config = dict(
    dataset='rendered solids tumbling over patterned floors',
    image_size=24,
    num_classes=[5, 12],
    bias='all',
    pooling='mean',
    residual_init='none',
    eps=1e-08,
    precondition_frequency=20,
    ema_decay=0.995,
    batch_size=128,
    epochs=4.0,
    weight_decay=0.2,
)
Rows from block 6 of a small image classifier, named by matrix and row number. Rows with one number belong to one neuron. Each number is 128 + 24 x the weight over its row's rms, rounded and kept within 0 to 255. All counts start at 0.
After each neuron's rows are labels from the 100 images, of 14976, where the neuron reaches its highest value: "top examples" is what is common among them; "patch colour" is the nearest of a few named colours to the mean colour under the peak. Only what is clearly more common there than usual is listed. The data: rendered solids tumbling over patterned floors.
# fc1: MLP up (model.blocks.6.mlp.fc1.weight, 512x256), inputs 172-255
# fc2: MLP down (model.blocks.6.mlp.fc2.weight, 256x512, transposed), outputs 172-255

fc1.336 [109 145 138 152  99 146 143 130 147 164 149 131 120 153 133 131 165  77 108 150 140 170 180 133 116 125 107 139 172 126 147 111 109 154 125  94 125 142 153 153 132 158 119 139 162 165 111 107 170 102 113  94 118 141 202  95 136 113 135 101 107 133 113 144 136  71 142 112 131 132  95 137 102 115  76 149 148 134 138 137 129 171 114 143]
fc2.336 [131 142 157 108 162  98 106 125  95 101 140 139 145  94 176 125 119 175 108  77 122  82 145 166 155 161 128 123 119 132 113 130 120 124 140 144 113  91 138 118 116 104 174 166 175  93 146  91  62 138  97 124 147 138  94 146 106 109 153 135 158 114 160 128 117 130  91 150 126  70 145  99 147 113 132 158 135 117 125 106 144  90  90 133]
top examples: teal object; its colour: teal; count: four; dodecahedron
patch colour: green

fc1.463 [127 115 110 131 118 131 100 142  89 150 163 138 139  94 140 139 178  82 128 109 100 146 138 138 125 104  84 163 152 129 171 135 105 106 159 132 102  97 111  77 133 155 118 115 119 106 114 154 113 135 167 128 106 167 114 156 183 121 130 125 117 133 113 126 100 117 114 140 140 157 154 134 103 126 132 151 137 163 113 130 122  87 138 130]
fc2.463 [122 183 131 112 143 113 111 118 110 112 105  62  95 160  91 150  74 126 123 129 129 189  90 114 113 175 140 101 165 141 144 155 123 111 106 102 131 167 142 146 123 113 142 149 137 143 104 131 115 109 120 135 154 119  99  98 143 126 117 129 117 110 101 110 143 120 145 149 131 103 154 179 169 110 136 104 135 106 136 124 130 163 146 116]
top examples: orange object; red object; its colour: orange; its colour: red
patch colour: brown

fc1.329 [123 139 128  96 101 135 134 153 110 109 111  81 145  95 101 119 109 119 105 146 103 116 116 192 122 106 105 152 110 146 137 127 137 149 125 135 129 121 131 135 169 136 132 186 130 157 156 143 109  92 164 110 123 110 141 114 135 134  92 135 151 110 123 154  99  83 100 149 147  85 147  97 110 147 116  96 151 120 112 107 130 107 111 131]
fc2.329 [ 93 111  91 151 126 130 110  84 160 153 135 118 107 123 108  78 122 115 165 145 130 128 151  92 113 172 107 131 138 168 139 153 107 117 133 137 114  94 129  88 113 115 128  95 125  89 142 149 119 122  89 186 123 166 170 126 129 118 130 154 137 141 113 140 126 113 136 159 126 128 161 127 125 156 136 135 118 170 166 138  84 126 126 119]
top examples: brown object; count: four; grey object; chain link
patch colour: brown

fc1.37 [128 173 129 160  85  96 133 148 109 100 124 135 132 161 126 129 137 121 154 111 153 127  98 111 117  89 151 110 105 132 122 144  88 117  85 103 145 168 128 132 113 107 155 139 139 128  83 167 164 111 135 144 115 100 153 124 170 151 130 136 109 113 141 111 112 118 102 127 146 162 132 159 124 148 130  93 109 151  76 118  61 110 130 124]
fc2.37 [149 119 109 100 135 147 113 147 162 131 147 156 124 127 163 111 105 121 110 147 119 131 129 129 125 154  90 148 122 131 128 117 182 151 197 157 133 101 114 125 122 153 138 119 141 113 184 113 107 111 137 102 137 156 105  87 120 113 153 110 120  92 132 120 126 119 113 107 111 101 145 111 118 137  99 150 146 133 169 151 167 156 146 102]
top examples: teal object; count: four; light from behind the camera; its colour: teal
patch colour: green

fc1.215 [114 100 119 110 122 126 108 114 178 102 108 115 112 118 134 127 162 113  83 128 131 154 131 147 100 170 138 138 104 107 142 108 109  76 159 116 139 172 114 101 108 134 139 163 115 102 135 156 142 132 134 165 118 122 107 135 143 136 127 111 124 157 112 163 151 112 167 149 113 139 128  92 153 138 136 133 140 104 129 100 146 154 130  93]
fc2.215 [140 122 140 146 150 143 149 145  62 160 141 125 153 172 112 112 117 129 106 130 133 164 131 131 131 145 131 135 152 156 111 133 133 109 114 145 147 103 102 198 117 134 147 116 142 137 124 129 131 104 143 111 106 124 140  99 121 140 122 151 147 100 139 112 108 144 126 135 135 116 134 173 124 159 108 167 134 156  95 147  89 117 101 132]
top examples: teal object; count: four; its colour: teal
patch colour: green

fc1.321 [149 103 153 139 124 158 144 143 141 171 131 132 152 112 111 145  94 146 143 153 152 140 140 120 138 147 102 117 128 113 154 118 138 103 154 114 159 156  98 121 119 120  77 138 135  98 144 186 109 119 161 121 138 163 124 203 116 125 102 121 122 142 119 169 137 118 151 162 172 126 162  85 115 134  72 173 126 119 126 122 123  93 118 130]
fc2.321 [149 162 177 150  97 132 122 153 151 115 144 155 117 148  39 146 173 156 145  97  86 129 116 100 101 103 129 140 142 153  94 186 104 141 119 132 104 114 118 138 101 118 129 127 110 104 151 130  81  97 129 167 155 160 121 119 143 150  96 111 123 127 135 106 174 144 129 108 112 157 116 118 129 128 122 147 122 119 133 140 152 136 150 142]
top examples: orange object; its colour: orange
patch colour: brown

fc1.1 [137 107 107 118 134 137 119 115 122 129 109  60  99 169 126 133 124 150 156 102 129 143  84 105 140 139 139 101 159 158 137 105 110 121 130 151  88 156 116  86 111 127 114 195 159 135 120 125 171 103 116 119  93 133 126 122 108 136 105 104 158 177 139 129 167 128 119 110 140  90 116 133 117 128 139 129 123 149 127  59 131 104 133 126]
fc2.1 [118 122 125 139 126 112 155 152 135 115 124 137 126 104 151 133 129 113 144 128 121 130 143 125 134 132 134 192 126 141 120 134  87 120 124 114 182 103  90 166 136 108 143 107 100 126 168 113  97 147 123 159 140 107 113 110 103 108 109 171 148 110 107 115 122 107 108 149 123 118 130  97 152 138 119 168 131 105  96 127  93 149 138 117]
top examples: blue object; its colour: blue
patch colour: blue

fc1.353 [102 161 103 126 121 165 118  90 127 128 128 120 130 139 110 147  94 118 119 133 118 132 131  75  67  93 160 164 135 129 139 117 165 148 159 119 149 113 137 126 113 167 161 116 178 110 103  89 171 125 114 136 174  94 132 167 148 138 113 117  80 129  97 109 101 118 116 115 111  80 122 108 137 158 130  91 130  73  85 137 110 113 147 124]
fc2.353 [135 102 165 166 143  79 105 108  91  92 177 113 157 105 123  96 126 134 115  84 105  98 124 153 145 135 114 112 100 149 158 123  89 127 147 122 137 139 115 113 119 121 171 146 102 164 120 164 108 137 115 120 125 168 112 116  89 127 133 139 111 146 135 102 143 152 139 114 149 159 120 127 128 111 119 101  93 163 170 119 145 135 136 128]
top examples: black object; count: four
patch colour: brown

fc1.400 [134 152 118 127 132 118 115 166 129 174 129 100 107 122 133 158 172  91 157 138 123 115 111 164 111 148 117 151 133 137 127  94 115 160 182 138 124 126 157 132  92 157 168 108 179 123 145  99 142 114 146 102 110 139 112 187  86 154 144 102 139 153 112 108 122 131 116 103 104 159 118  99 156 130  94 141 145 164 140 102  94 176 132 110]
fc2.400 [ 99 145 149 102 147 136 140  73 126 110 158 146 161 172 170 121 116 123 117  87 138  96 162 145 139 168 126 125 141 102 123 130  99 122 140 185 154 193 138  99 163 134 145 101 122 101 151  85 182 166  98 119 151  66 114  72 143 145 133 123 131 105 130 167 101 118 105 151  99 126 126 158 181 147 140  92  92 138 133 112 160 160 118 121]
top examples: red object; its colour: red
patch colour: brown

fc1.43 [155 119 172 145 116 123 105 132 113 105 135 115 149 146 124 122  61 111 143 159 124 131 100  85 173  64  99 143 127 144 144  87 135 129 174 159  86 116 104 134 105 114 154  85 102 106  71  48 112 118 132  98 137 134 133 130 101 129 112  93 106 127 148 164 120 128 144  93 100 120  86 162 127 114 122 122 154 136 112 115 140 105 122 111]
fc2.43 [113  90 123 137 137 130 128 109 101 120 132 139 150  85 133 148 125 128 116 150 126 116 110 164 163 184 129 118 118  70 115 136 110 102 128 157 152 144 186  76 122 128 141 179 121 141 135 121 134 142  98 150 116 127 158 112 117 130 149 120 142 149  66  81 140  93 136 185 133 119 126 104 105 154 127 119 126  87 118  63 108 140 142 163]
top examples: yellow object; its colour: yellow
patch colour: brown

fc1.394 [ 92 168 111 128 125 110 115  82 121  92 122 160 133 130 111 165 157 189 104 118 130 139 115 151 157 107 125 108 132 156 129 150 115  91 140 147 166 142 136 105 150 117 128  97 157 118 150 168 116  97 110 111 114 110 136 136 127 167 131 163 149 125  95 117 150  78 124 125 140 171 128 105 135 156  79 108 147 179 119 147 113 126 128 108]
fc2.394 [ 92  99 126 147 133  96 119 143 113 172 144  98 140 131 168 105  84  58 120 182 116 102 151 123 121 159 149 176 134  85 136 102 145 167 104 121 139 141 116 135 166 126  80 155 120 137 137 110 153  93 129 139 163 145 158 148 106 114 114  87 139 124 142 140 161 135 136 114 105  91 124 131  89  92 138 159 146 166 147 135 127 151 147 149]
top examples: white object; light from behind the camera; its colour: white
patch colour: brown

fc1.362 [108 168 137  89 169 124 152 137 183 149 105  99 151 126 142 119 153  72  99 125 168 122 144 101 113 140  89 134 170 164  92  87 141 144 155 141 134  59 154 101 147 142 144 135  88 129 178 126 108 127 126 138 127  83 144 122 124  93  88 132  80 172 162 161 128 128 114 105 143 120 108 128 132  95 122 127 129 160 130 163 175 119 141 143]
fc2.362 [139  93 157 105  97 143 127 124 112 117  86 152 121 135 130 131  99 150 152 137 139 112 157 106 128 141 134 145 135 119 135 139 141  91 160 139 149 152 125 103 122 152 138 142 163 135  67 144 124 115 150  77 123 146  97 159 114 102 120 116 157 126 137 116 126 107 116 149 103 118 161 156 129 145 161 142 134 102 111  88 124 135 107 154]
top examples: cube frame; largest object: cube frame
patch colour: brown

fc1.102 [113 120 134 157 154 172 114 175 121 156 128  99 138 112 131 128 104 170 139  68 136 122 120  98 102 105 162 125 116 154  89 138 141 125 131 114 152  75 112  99 133 103 130 111  96 132 114 144 103 137 126 123 176 117 154 127 131 148  88  98 165 117  87 127 159 104 125 185 145 149 117 146 156 107  87 150 160 104  93 162 102 159 151 131]
fc2.102 [141 127 143 112 180 135 147  69  97  97 141 132 144 108 118 115 151 118 155 203  87 125 167 144 164 141 106  92  96 128 110 135 113 141 119 188  89 110 124 108 130 124 173 117 106 120 148 115 125 137 164 139  85 144 144 140 112 124 137 122  94 105 105 135 121 110 131 133  95 123 129 156 123  93 128  78  93 184 119 104 138 110  71  89]
top examples: yellow object; orange object; its colour: yellow
patch colour: brown

fc1.151 [144  87 138 155 178 125 121 108 143 140 110 155  93 166 104  98 124 124 126 145 141 128 133 144 123 126 123 112 184 123 116  89 134 159 177 106 169 138 102 126 112 115 144 147 137 129 145 113  66  95 140  83 122 172 176  84 111 164  78 174 139 103 123 138 147 132 108 150 205 174 108 121 127 139 152 162 139 134  82 145 161 127 134  89]
fc2.151 [106 111 121 100 139 115  93 114 106 127 149 135 132  97 117 158 189 144 152 112  94 111 131 102 172 114 137 158  98 124 136 178  96  81  92 118 132 124 139 132 133 161 136 103 124 148 117 128 155 132 100 152 116 122  65 139 136 101 141  90 111 142 131 147  93 118 141 112 127  97  98 116 124 129 173  59 155 152 176 138 117 130 133 128]
top examples: blue object; its colour: teal
patch colour: brown

fc1.206 [120 137 151 152 162  95 129 127 155 134 126 112 143  98 136  61 122 119 150 136 128 118 108 136 115 100 113 179 127 152 111 149 165 135 119  74 144 164 120 133 152 142 174 112 147 140 139 142  98 141 175 140  98 121 129 154  99 133 151  62 138 132 112 120 139 119  79 113 154  75 115 156 151 195 163 127 153  67 149  98 147 175 134 162]
fc2.206 [113 122 141 172 112 119 112 120 124 148 103 131 104 144  76 145  72 120 128  83 108 121 101  91  88  85 143 130 158 142 106 110 126 117 129 113 137 116 121 177  86 142 144 120 106 119  95 132 153 125  98 129 112 143  97 139 156 148 132 145 138 128 124 119 124 105 143 186 148 134 145 144 136  97 139 154 129 139 121 152 148 129 146 134]
top examples: red object; count: four
patch colour: brown

fc1.188 [154 129 102 126  92 118 151 130  73  86 130 123 128 142 130 148 124 147 116 127  99 105  95 126  93 109 135 158 139 162 110 150 101 165 100 119 124 126 135 114 100 140 139 155 126 103 115 123 128 139 120  79 147 124 132 129  88 139 138 154 170 124 154 155 140 139 120 124 136 123 163 134 122 129 117  95 164  93 164 112 179 121  96 144]
fc2.188 [ 80 116 159 121 113 119 131 142 117 163 138 146 145 143 138 102 104 108  79 126 122 142 119 156 141 185 111 131 116 156 108 115 130 116 142 121 116 153 146 116 171  96 129 118 131 148 150 107 169 104 114 132 152 156 124  87 115 154 158 122 159 141  66 142 131 119 150 126 120 134 116 132 125 114 136 140  83 130 116 152 121 148 134 101]
top examples: yellow object; its colour: yellow; count: four
patch colour: brown

fc1.279 [108 187 109 117 121 133 110 115 128 153 126 102  98  99 112 106 142 106 174 127 127 153 106 137  72 119 132 144 134 155 160 144 151 124 100 144 132 108 120 126 141 158 135 127 126 161 116 117  84 155 123  82 163 193 136 148 139 103 161 181 131 128 157 133 144 153 108 130 120 136 119 152  76 136 119  50 133 103 134 134 174 159 126 101]
fc2.279 [144 120  94  95 130 111 142 117 124 153 135 110 149 161 110  61 117 144  94 127 100 116 131 111 115 135 135 129 123 141 130 146 153 135 136 144  92 142 124 129 160 167 114 140  95 122 155 139 121  81 132 149 100 100  99 152 134 115 126 140 120 173 151 166 125 107 118 146 129 127 103  87 190 152  96 117 162 124 134 130 151  84 165  88]
top examples: brown object; its colour: brown
patch colour: brown

fc1.465 [163 141  96 112 123  97 113 170 169 121 128 122 137 159 126 131 141 143 164 128 132 101 129 154 122 134  84 127 151  98 144 110 105 149 142  98 173 133 116 105 127 112 154 178 118  99 124 143 130 147 118 122 126 125 152 138 161 135 123 137  80 140 139 154 160  92 124 128 152 142  97 113 135 122 120 139 107  69  98  72 103 124 129 115]
fc2.465 [113 152 128 119 153 115 136 122 108 185 139 136 149 162 180 134 111  83  99 147 116  94 148 146 171 163  91 105 120 152 144 125 149 121  93 137  91 130 142 157 152 115 122 120 113 147 158 108 131 100 154 130 117  94 146 119 113  82 127 122 135 148 149  92 114 193 135 141  95 146 209 123 109  92 109 129 162  91  79 198 132 128 133 118]
top examples: black object
patch colour: black

fc1.310 [131 127 150 129 128 132 129  97 139 114 127 124 117 148 148 130 126 149 151 141 142 150 120 197 145 174 139 145 129 144 116 117 114 115 142  95 122 141 170 134 156 121 125 144 154  77 155 159 164 149 144 105 149 140 117 133  90 127 150  99 108 161 160  82 121 152 145 100 145 104  75 154 108 137 102 134 145 133 131 133 128 120 119 189]
fc2.310 [105 123 150 122 131 118 157 173 114 161 146 118 103 135 112 140 128  87 114 168 128 134 108 100 154 108 131 129 108 113 150 152  98 135 126 127 135 156  91 152  92 104 141 111 144 126 142 153 109 130 109 154  93 144 169 112 124 142 124 132 123  96  94 149 140 127 135 133 134 133 124  81 150 140 128 108 100  70 163 128 120 129 151 105]
top examples: red object; its colour: red
patch colour: brown

fc1.97 [124 152 127 142 138 119 175 132 130 113 133 104 104 132  78 121 142 154 133 119 123 118 100 131 146 141 152 114 166 149  54  72 116 166 133 162 144  98 135 141 162 127 127 144 112 122 127 116 112 101 104 111 136 123 159  89 154 187 100 117 113 114  98 137 146 137 147 105 131 178 123 141 137 111 151  87 167 108 131 117 119 150 129 141]
fc2.97 [147  98  96 153 138  90 113 127 174 144 152 175 140 121 109 153 107 146 135 114 113 126 169 119 102 134  95 137 112 140 141 156 138 133 128 138 138 116 146 135 104 129 122 136 124 150 132 129 147 160 102 151 141 173 140 114 131  77 129 133 194 123 133 120  89 165  83 139 115 130 115 104 157 151 114 139  87 106 133 119  98 116 132 148]
top examples: pink object; its colour: pink; count: four
patch colour: brown

fc1.149 [128 163 155 147 137 120 139  95 169 160  80 124 115  92 129 116 132  99 140 127  94 126 102 154 165 125 115 148  93 122 125 117 124 110  78  84 161 131 107 132 140 112 108 104 131 119 125 131 122 131 117 133 140 133 125 156 127 139  78 137 105 139 135 100 126 141  77 140 127  79 131 114 132  97 120 108 138 138 138 119 123 164 111 100]
fc2.149 [118  96  95  99 154  96 113 159 119 149 125 116 120 151 118 113 114 142 121 168 135 132 112 148  80 135 103 141 125 165 185 143 120 148 194 123 136  97 133 122 135 151 143 174 136 146 112 162 127 102 116  74 139 129 176 115 132 124 146 128 123 200  95 114 122 151 145 100 136 110  87 144 103 140 168 129 155 121 139 138 108 129 131 125]
top examples: brown object; its colour: brown
patch colour: brown

fc1.32 [138 127 109 149 136 115 128 144  82 130 144  88 100 140 122 121 104 124 155 144 129 127  81 168 118  96 145 113 128 135 124 208 115 131 154  79 156 126  91 140 142  94 127  99  99 158 118 190 122 130 147 172 122 110 163 133 174 163 176 128 104 142 156 114 156 134 163 138 101 164 136 109 102 153 144 100 135 138 138 128 113 138 135 141]
fc2.32 [175 136  93 168 112  85 127 103 125 139 117 151 155 149 137 134 121 149 111 136 167  95 137 116 162 142 120 171 132 155 121 129 135 119 117 170 152 112 125 116 131 138  72 116 129 129 196  76 152  98 101 135 118 137  93 150 139  96 115 142 156 105 129 132 118 144 132 127 171  86 123 123 150 131 117 157 131 107 159  96 132 108  85 122]
top examples: white object; its colour: white
patch colour: pink

fc1.366 [145 139 111 149 165 121 111 166 169 122 146 135  86 137 145  72 140  97 113 113 124 112 111 111 178 138 105 104 124 114  76 108 140  94 108 128 126 111 115  99 132 107 154 127  79 122 155 111 112 172 133 118 139 127 142 142 160 121 134 102 108 133 133 203 112 103 152 121 118  91 168 122 112 135 106 140 106 117 145  97 117 117  98 133]
fc2.366 [140 165 151 108  90 132 125 135  99 163 143 135 123 117 121 162 134  86 131 137  96 156 132 142  56 126 123 147 101 102 164 145 134 163 132  95 106 139 154 114 136 144 119 131 140 144  95 164  88 104 151  81 140 141 121 128 134 158 116 144 123 115 107 124 116 166 128 160 147 112 123 102 134 179 133 129 183 106 177 140 155 149 147 138]
top examples: orange object; brown object; its colour: orange
patch colour: brown

fc1.432 [126 146  93 141 114 149 129 163 162 173 134  91 165 156 119 129 165 138 156 116 141 148 117 130 119 108 113 101 102 149 121 135 177 119 124 118 158 170 116 167 126 124 144 112  85  94 114 107 128 150 119 143 125 109 135 168 125 131 137 133  75 115 128 117 102 136 122 110 126 115 153 137 157 120 146 132  76 119 125 107 163 162 142 108]
fc2.432 [172 120 148  93 109  72 115 118 118 124 170 144  59 126 148 134 126 168 120 165 105 135 139  97 127 127 160 141  83 123 139 151  72 130 171 138 164 124 147  46 115 125 156  87 105 104 109 147 130 121  85 134 122 138  93 138 121 113 125 166 116 114 149 162 137 108  92 120 101 123 139 132  93 119 113 147 123 176 119 113 132 119 117 107]
top examples: pink object; its colour: pink
patch colour: pink

fc1.361 [135 177 142 114  92 147 145 146 146 158 156 137 110 139 132 118 144 137 146 115 130 104 159 117  87 109  99 164 109 143 142 110 129 102 120 112  98  79 122 144 145 133 163 155 139 119 126 135 108 121 119  58 135 133 151  90 115 133 115 119 165 158 148  87 125 127 119 102 118  90  72 142 158 128 103 112 119 111 146 136 117 113  88 135]
fc2.361 [131 122 134 102 127  94 106 122 112 129 132 106 138 107 130 141 164 125 116 131 155 153 119 136 132 155 134  99 117 116 112 134 157 125  85 149 168 106 151  85 101 143 107  82 117 121 116 122 109 165 110 154 138 108 132 154 118 112 153 113 131 140  80 120  56 119 113 118 128 146 161 142 129  84 115 140 102 136  98 111 130 114 142 147]
top examples: blue object; its colour: blue
patch colour: brown

fc1.92 [121 135 123 168 188 155 106 126 124 135 163 115 114 123 178 102 146 154 131 135 106 133 127 164 142 205  96  87 163 173 109  93 164 105 124 108 118 153 101 128 124 132 151 110 117 100 175 153 109 127 138 136 118  80 134 181 128 150 124  97 122 123 135 145 154 187 125 124 125 165 139 127 129 109 157 111 104 103  89 156 146 147 159 144]
fc2.92 [133 120 118 139 110 143 147 130 125 139 120 122 118 109 138  89 133 141 134 119 157 144 115 151 120  94 101 124 111 131 129 116 102 140 162 116 132  60 171 121 134  71 200 171 161 120 129 145 103 137 118 160 135 152 112 135 151 130 111 139 126 116 100 157 119  92 110 120 158  64 148 101 155 105  91 180 124 124 143  76 115  86 136 130]
top examples: yellow object; brown object; its colour: yellow; its colour: brown
patch colour: brown

fc1.39 [138 148 146 131  59 123 152 141 154 115 133 140 118 153  70 126 145 135 148 132 145 151 146 132 119  81  78 134 145  96 142 154 135 151 119 115 161 125 151 137 121 141 125 141 133 142  84 123 109 116 105 126 152 149 117 164 143 181 151 134 171 140 175 109 122 121 138 153 176 109  89 133 107 135 146 155 175 162 158 127 122 131 132 104]
fc2.39 [176 103 123 139 126 146 120 153 145 133 107 137 144 100 136  99 139 119 140 124 138 127  94  95 145 138 151 148 123 127 178 123  65 148 109 127 148  87 117 114 156 126 124 168 125 108 132 181  99 180 128 121  91 152 148 114 161 124  95 112 100 119 114 138 119 101 100 101 128 117 150  99 157  97 158 126  82  98 143 140 166  64 119 133]
top examples: teal object; its colour: teal
patch colour: green

fc1.98 [161 151  77  78 140 135 112 123  93 123 105 139 107 159 126  84 121  96 133  89 120 133 101 115 114 118 139 159 154 136 153 134 157 100 110 148 145 137 107  88 130 141 168 129 141 152 132  85 174  94 121 125 132 140 118  95 128 108 144 139  92 119 140 141 121 144 131 120 135 125 124 125 111  79 125 191 121  93 128 160 166 120  99 130]
fc2.98 [ 83 118 152 169 103 140 133 163 126 146 111  72 134 102 205 123  79 123  97 108  90 104 164 156 164 127 123 157 128 140  85 119 163 100 126  88 103 114 120 194 141 146 122 118 150 104 124 169 105 143 154 115 140 113 123 145 151 148 157 102 106 162 134 122 162 112 130 133 154 129 153 131 151 196 149  94 148 129  77 132 150 119 146 128]
top examples: black object; its colour: black
patch colour: brown

fc1.349 [117  88 148 149  75 112 100 142 182 129 109 156 101 112 143 110 122 114 110 127 130 134 119 166 159 112 126  89 121 115 172 162 131 144 109 115 153 146 129 113 144 107 130 168 122 146 127 148 193 109 149 161  76 110 124 123 129 114 133 150 142 148 160 119 105  89 103 121 147 119 141 141  91 146  87 117 165 117 129 156 100 150 110 132]
fc2.349 [116 156 137 130 147 149 131  76 119 154 115 127 167 115 102 144 133 106 120 124 116 164 115  87 128 133 125 124 149 166 141 119 136 163 147 125 132 168 170 146 134 116 136  99 128 105 178 126 138 139 113 117 163 117 174 101 129 131 130 139 108 121 115 145 140 134 125 138 104 113 127 103 110 108 147 138  59 117 117 126 183 169 134 112]
top examples: teal object; its colour: teal; green object; its colour: green
patch colour: green

fc1.204 [ 85 168 133 135 140 166 151 148 136 129 121 135 144 154 128 125 104  84  96 107 137 135  86 109 109 175 183 141 100  98 154 132 186 109 113 124 113 123 158 111 121 139 108 146 134 150 119  79  86 110 125  89 172 115 116 166 119  91 125  98  93 162 120 115 137  99 137 119 170  65 105  90 126 158 127  90 143 108  72 111 102 102 114 132]
fc2.204 [132 116 148 104 135 126 157  83  87 117 149 117 120  87 121 122 114 126 148 117 137 126 179 125 148 138  85 115 175 168 119 111 132  95 126 117 127 102 148 113 128 149 174 105 124 125 125 192 145 156 130 183  86 124 165  93 136 123 148 162 124 123 135 140 115 148 130 119  97 184 141 112  80 127 121 140 148 121 146 128 122 131 120 100]
top examples: brown object; count: four
patch colour: brown

fc1.501 [135 129 146 156 145 123 110 135 137 141 112 129  91  97 116 123 116 172 121 136 105 134 125 126 182 109 112 137 109 143  90 117  88 128  88 114 119 108 161  90 155 137  84 129 151 141 129 115  97 133 141 141 108 139  90 112 136 124 154  99 130 151 125 155 134 107 112 132 133 147 134 110 120  82 159  96 144 101 140 143 125 142 131 150]
fc2.501 [129 137  79 128 156 143 117 103 142 139 112 106 148 111 140 151 126  97 108 142 104 128 105 137 139 124 152 151 123 114 143 130 122 156 163 130 164 147 109 142 105 149 155 118  98 135 125  77 156 107 100 146 109 100 125 107  95 159 134 120 119 137 114 137 114  92 133 102 145 172 124 138 123 163  99 146  98 134 129 129 118 137 117  83]
top examples: red object; its colour: red
patch colour: brown

fc1.431 [157 125 127 106 106 150 147 126 137 143 119 123 163 118 132 150 139 159 105 147 106 101 126 104 136 140 126 136 143 116 165 145  90 138 123 136 132 104 115 113 156 111 129 156 140 126 146 125  78 120 141 126 134 124 113 160 143 101 143 127 153 111 172 141 167 122 145 113 140 137 183 126 111 123 122 148 156 137  99 118 132 180 119 139]
fc2.431 [106 176 154 160 140  77 142 150 102 135 152 162 104 147 140 103 128 112 135  98 156 102 135 110 133 127 154 131 130 120 120 109 114  90  96 123 146 128 136 160  97 158 117 142 121 124 111 156 193 116 130 144 124 140 121 125 102 127 166 129 109 153 104 126  61 103 140 141 152 148 144 123 137 135 131  90 153 136 116 149  77 139 114 146]
top examples: red object; brown object
patch colour: brown

fc1.472 [164 103 115 134 130 176 106 143  79 137 136  98 127 124 112 132 169 124 102  87 147 129 134 142 150 106 116 112 118 125 121 132 116 115 140 156 197 108 127 116 100 143 139 105 111 149 114  98 143 102 131 104 132 131 137 140 103 150 153  88 140 115 121 121 128 125 132 154 111 119 112 180 136 106 127 105 140 102 123 129 158 131  96 132]
fc2.472 [120 154 129 137 154  94 138 170  88 100 119 120 106 102 117 148 130 159 122 160 133 146 118 135 158 182 159 182 141 155 127 108 140 128 125 118 113 107 108 132 158 121 132 133 143 156 131 171 132 123 144 156 130 118 112 131 106 122 104 174 128 114  92 123 114 127 128 110 144 125 152 100 130 162 141 133 105 128 104 115  68 125 126 115]
top examples: red object; count: four; purple object; its colour: red
patch colour: brown